Weights of a small image colorization model: 48750 training examples.
Rows from block 4, named by matrix and row number. Each number is 500 + 25 x the weight over the matrix's rms, rounded and kept within 0 to 999. All counts start at 0. Numbers have three digits each.
# conv: 3x3 conv (model.blocks.4.conv.weight, 80x80x3x3), inputs 45-49, a 3x3 kernel for each
conv.0:490469458454434429449436435486497499507511514523523518504499496491499499497500502525536527526527510498501495551558551513534514515529525
conv.1:480492508486498508494504503480489476483495485508500496489487478516523494533531509490492494522509498529511515450484531428460511440469510
conv.2:490511512493510505477492496474481477486486485481481480490499499497506502508506503497499506526525522523522514548537539526513522503495500
conv.3:494486476480479470483467466493478470479469468489492503508496491495493492498503500516490442484469430445461456431481513470496516511526526
conv.4:517492489499478479493466458495490471523520500560553533485464469489476485482491498449423402495487469545565559515543536529537527521531509
conv.5:527529521525523526510524518492482488484485482476466465505497501498504502507506508481488503503510505511513498505499496504491496480478492
conv.6:489483475500494477498491487467473480506516511573585584500513511494510518476496516468479476476510530532570593503526533488506505490505511
conv.7:499521521502531523501514510506483478472465457458442438488485483491484477497489489480442453489460459520480463493482494492473494492486502
conv.8:527543543531545534528535530498494497483480484476471477511524525512521525516522524478482506490480501484473487501469457504481481492488488
conv.9:473472496485496498499484487503493486506506498496502504480482466482480488495495503500483453500464437514492474474520489497536513465486488
conv.10:514543520513533514502507496493487490492474481474475476512521514530536519544543525456462488461475505474483507416417475397410459439444484
conv.11:517517514504511507526524525488499483476481488482485471484486476512510501535537521509512513476482477480471465464421503459445485478470494
conv.12:497507502502506511510516510490493495485489483480482479514526518527531530529530524491520542475483508474476490468467467497509502507513508
conv.13:519503480513502512516530526507488472505485474484454465500500495500485483506481472485481472512523497534509470519527508528478481528483457
conv.14:467469469529524522530531520493490493502499498499498497548543508568558531547526516451486544482523559517541553517496503520494501506466488
conv.15:490520516505512504493491478455483500471494511487490500511486474523496462524500478442504575494496515519509513496482472486482519490504529
conv.16:480489492483496502490498510502502504510525515522524523477491506489498506493494502500483482508490454484483455463504529460484506489493489
conv.17:516512499516493488516486484458481505500516532534549560483505509461484498498492486442483489488516555506542572444456503435472500454510542
conv.18:502495522501499510484500496512528528484499516458472480507502507501484481499490486560560535522532545501509498540526534535516509509479468
conv.19:528536530526534529527526524500498495479483486474469477511521520518523518530521524477489499468481502476481481486472479487479484469479491
conv.20:485487504469474485478475480464494519494522540530549559490503518473488508485500510436472463468515526511548559443467488463478492486507506
conv.21:533522497486453440468460447469496510517526520547538520514517511493500500503512501497531559514548561535528530483500500458488480501523517
conv.22:476458456489477477484479493474486505510535534506539542426435441424439443440456451474489509498527545527559565521514496508509494537533528
conv.23:522493463520484454499506485489524544472497520463484486516518498503507485476477459543572585516560577490502533462404495508464498499473490
conv.24:507522517517523519495499496528534533543546537535540527527545544530535536513513506502515519484502515502521522509498481519483466497493492
conv.25:515505476499491491522537531528527511541521490511466437477485493466476488494498496487510515531538537514487480523536524524508482511502476
conv.26:511506502519511504539529524506501506495475474501476478487490497506511509515518513538538580485478488526506511468417433499462444532498473
conv.27:514511516516518515519516513482458468465448455471458456476469475495487477496493487471459486461462474497492500495483501497476501528508511
conv.28:522490508503504513483505500494484480501485479494479471494486488491489476502490481508528523510491479511493466498487479535518507528513490
conv.29:516555575478533569476491535502481454512494471492488481479494510496486483506488479505475437519480439506474453522503501495471458494483484
conv.30:510503502516497485530514502530530555503523519431439443471487503450458485453455464461528591468519568448490534540531519510533522487513532
conv.31:474476476483485480475497479520519526515505503473451453483494484495501490475473474500504506499471471482451440523523507499500500507502483
conv.32:505522518488497508486481484519511508487476471477459450508513502509513504498494491514517530495487502483470472491487468466471472462489493
conv.33:488521530514536534504524512519530510494491487490490497491494499502504486514517503565541481501483417499477439369414459403447489418497549
conv.34:503515513492497513473493513500506514480497504481489498494494493496495507477496498506522542493497497477490478480479471466461478505496499
conv.35:524515490517515494516505489468473478481496496485494493474472466500505496507511510491471484488487528529534567554557532528511522479462493
conv.36:506510507511517502492504489493504503490495505492508507503523502512525503512511506483529561490514538486498520513481499494473478481462484
conv.37:472470492475475498475488504487499492464469468483486492492481492494481490513515512571547530512483501462458482548555539533521504516503497
conv.38:495470476482451460470466472480485485503516518506513509516501497523512504522516506481468478482487486504511505480481487475478493520516527
conv.39:443511555427475513444457481459490527456500534480509539450470492474488500493505502483509550456494546449475519513475450498490480491491493
conv.40:508545558506545554474490502516526532523522532525539532508541556494527535483497493478492491483504521501536548477476460501494479519510505
conv.41:482494508489504512513521514488487489486483475505500491478481488518515504538538523437454493455476485497497479547551546524512521520491508
conv.42:489494494498500502497497499481485479501508502543546540498490496505507498497509500495433341451430371493515494435496531471512522514530524
conv.43:510521501495497487502492487455462455457469476452472479473474487474490497504498502471494498486487497470468503440439452479485525458465503
conv.44:481482483480470485482474480468465458457450445446439436475462467477473479488489499515508513509500489495493488488476470490485510522506518
conv.45:531539534535554544494511505527528521527518514515518511535549542531549542514521520513521514512515515505511517484463455512484464522502480
conv.46:517511492494494493503506506560549538522514487464461444498506514491493501488487483519542562490498505474466428458482487487523506526544533
conv.47:464434448462443450483471478482483484505512510532537536507491492490492491507506497453463465472497501503523530500507517486482488512516507
conv.48:492489500475471479488497492463466464463467470509503521506514520499517538511525540504490471522519529512519537500543555500519525492507489
conv.49:512514509511518520509511493530533535522518512510515509534528534512503514500496497532548567509517546496490494518519533524521507481473465
conv.50:497510506502516514495511515518527519523541533522536528518530531513541540507506523508523520497515507485514499481507515481490491520507498
conv.51:477473499475473475474485486502507501506510497500507491495486477508511504509515511469475464448450448465459453534524539531521536536527519
conv.52:519532546525538525509519505524522537505495498470456459516501523495480484496475474528523527505495514476452440474463468477466477479449477
conv.53:487485481485474478493497479517521518532537535529526511459463462494488479522516487525500510486502528486486497467476469498491493520521516
conv.54:505533525541557549537537526507505510515516512516514512526541531546555543530540540476473492501502510511514516532521497529502486506502490
conv.55:458474489476497508476498505483492497500502504483473475476489486507509515513512510476465476485482478485468462485489461495499477500505487
conv.56:477471473480475474489482483498490483496492497508511505489481482496497487506512511539507468498477436495495475463497529464494531496521534
conv.57:516490464533524480509509468483488477508502497518520511495477477523490451543519479496482494491470487491463460450502520438478531484459489
conv.58:477487512482489501496506511459472469495519508526535532472462485482487484502507511535531531558548507529506436484524547401470540452507543
conv.59:508497511500485501477482494481501520467479492471467476507489505507485480506492490567569584530511522507486466520534541534523514511498465
conv.60:515527511516520513499502485481479488474478484476488476496502487510515489513513496420458510447483535475509528489503539478477511476476509
conv.61:534533515516501484461466471482498484500499494508494504493501486472480486475477489524524516537539521533513511532559580499521531494501495
conv.62:512513512527513527533519514504493496500494498486483492500485488477468472457454467479474478492482472500501507492515499504506494505527517
conv.63:541562551549569561525538533500494491510504500496504503497505508504513519511508504480471471497495497514510507508498491498480482492478478
conv.64:519530524521528521516512508547541537533547532542542530537557541544556553543546537502497483485494493488496491481466463511484464533510492
conv.65:497499499511500507507507509542539524541529511530520512557571563542547546526529528482485497504497505505504503481480496488490498501514516
conv.66:497485510492489506493496499511505501510499500526517508510507518511504499528524517523548530504489489507471457487512516507526517457488491
conv.67:502515500505512505518514518489495513487482490482478480501500500524524524530534525508532566517511525495491486493437458483444478484450483
conv.68:490492489513504509523514511484487487504489483490488487518511513515501499515506500463462478479475494513513494505510516520530519493517523
conv.69:530582594516561578471489515481486489517519522524538535481512515471488502463485482486492472501522507503524521464464464451448444473471494
conv.70:505503503504512515506518512494502509493483484485462465466484498477483493472471486489493502489488476493478441459468487478498480491505479
conv.71:481506515500522528488505505462485487494508516531541542470477482489493493501507502503507475482496472484511510413472527424459505477517538
conv.72:524513483515503490501483476470499503484514520503518514487495517473511541459509542461516485468525523490525530455383408484455467481505518
conv.73:468456459476467466502490485476455451491466459511498490472450452474459451494494485503496502490483476512504504484467474468459475514503514
conv.74:478456465462436441446443437502507493528535511515517499508508496507512498503514502517523494532502465526499463520538534525540524525526516
conv.75:484503515487497511491497493495533529506526526491506509506505493530522508523524521402446475456495516498525524479448444478473489450457486
conv.76:531536540521531534524529521492494498496486498490490493509514519512512515514517515502493489508511507505496498500481481494479487476470487
conv.77:505502493497499495479479482490496499514529526552562558497501500497496506481499496479449401475478461526557547456494532469505524501526528
conv.78:516530528534541542526526525513516518530531524537535529527527530530533524531523513499522535496522532500514521492511494509494497502478476
conv.79:520500494498494505483497493518525524518526525517518504518508506503500500497493494494487465465462473479469460507475466516486490532501476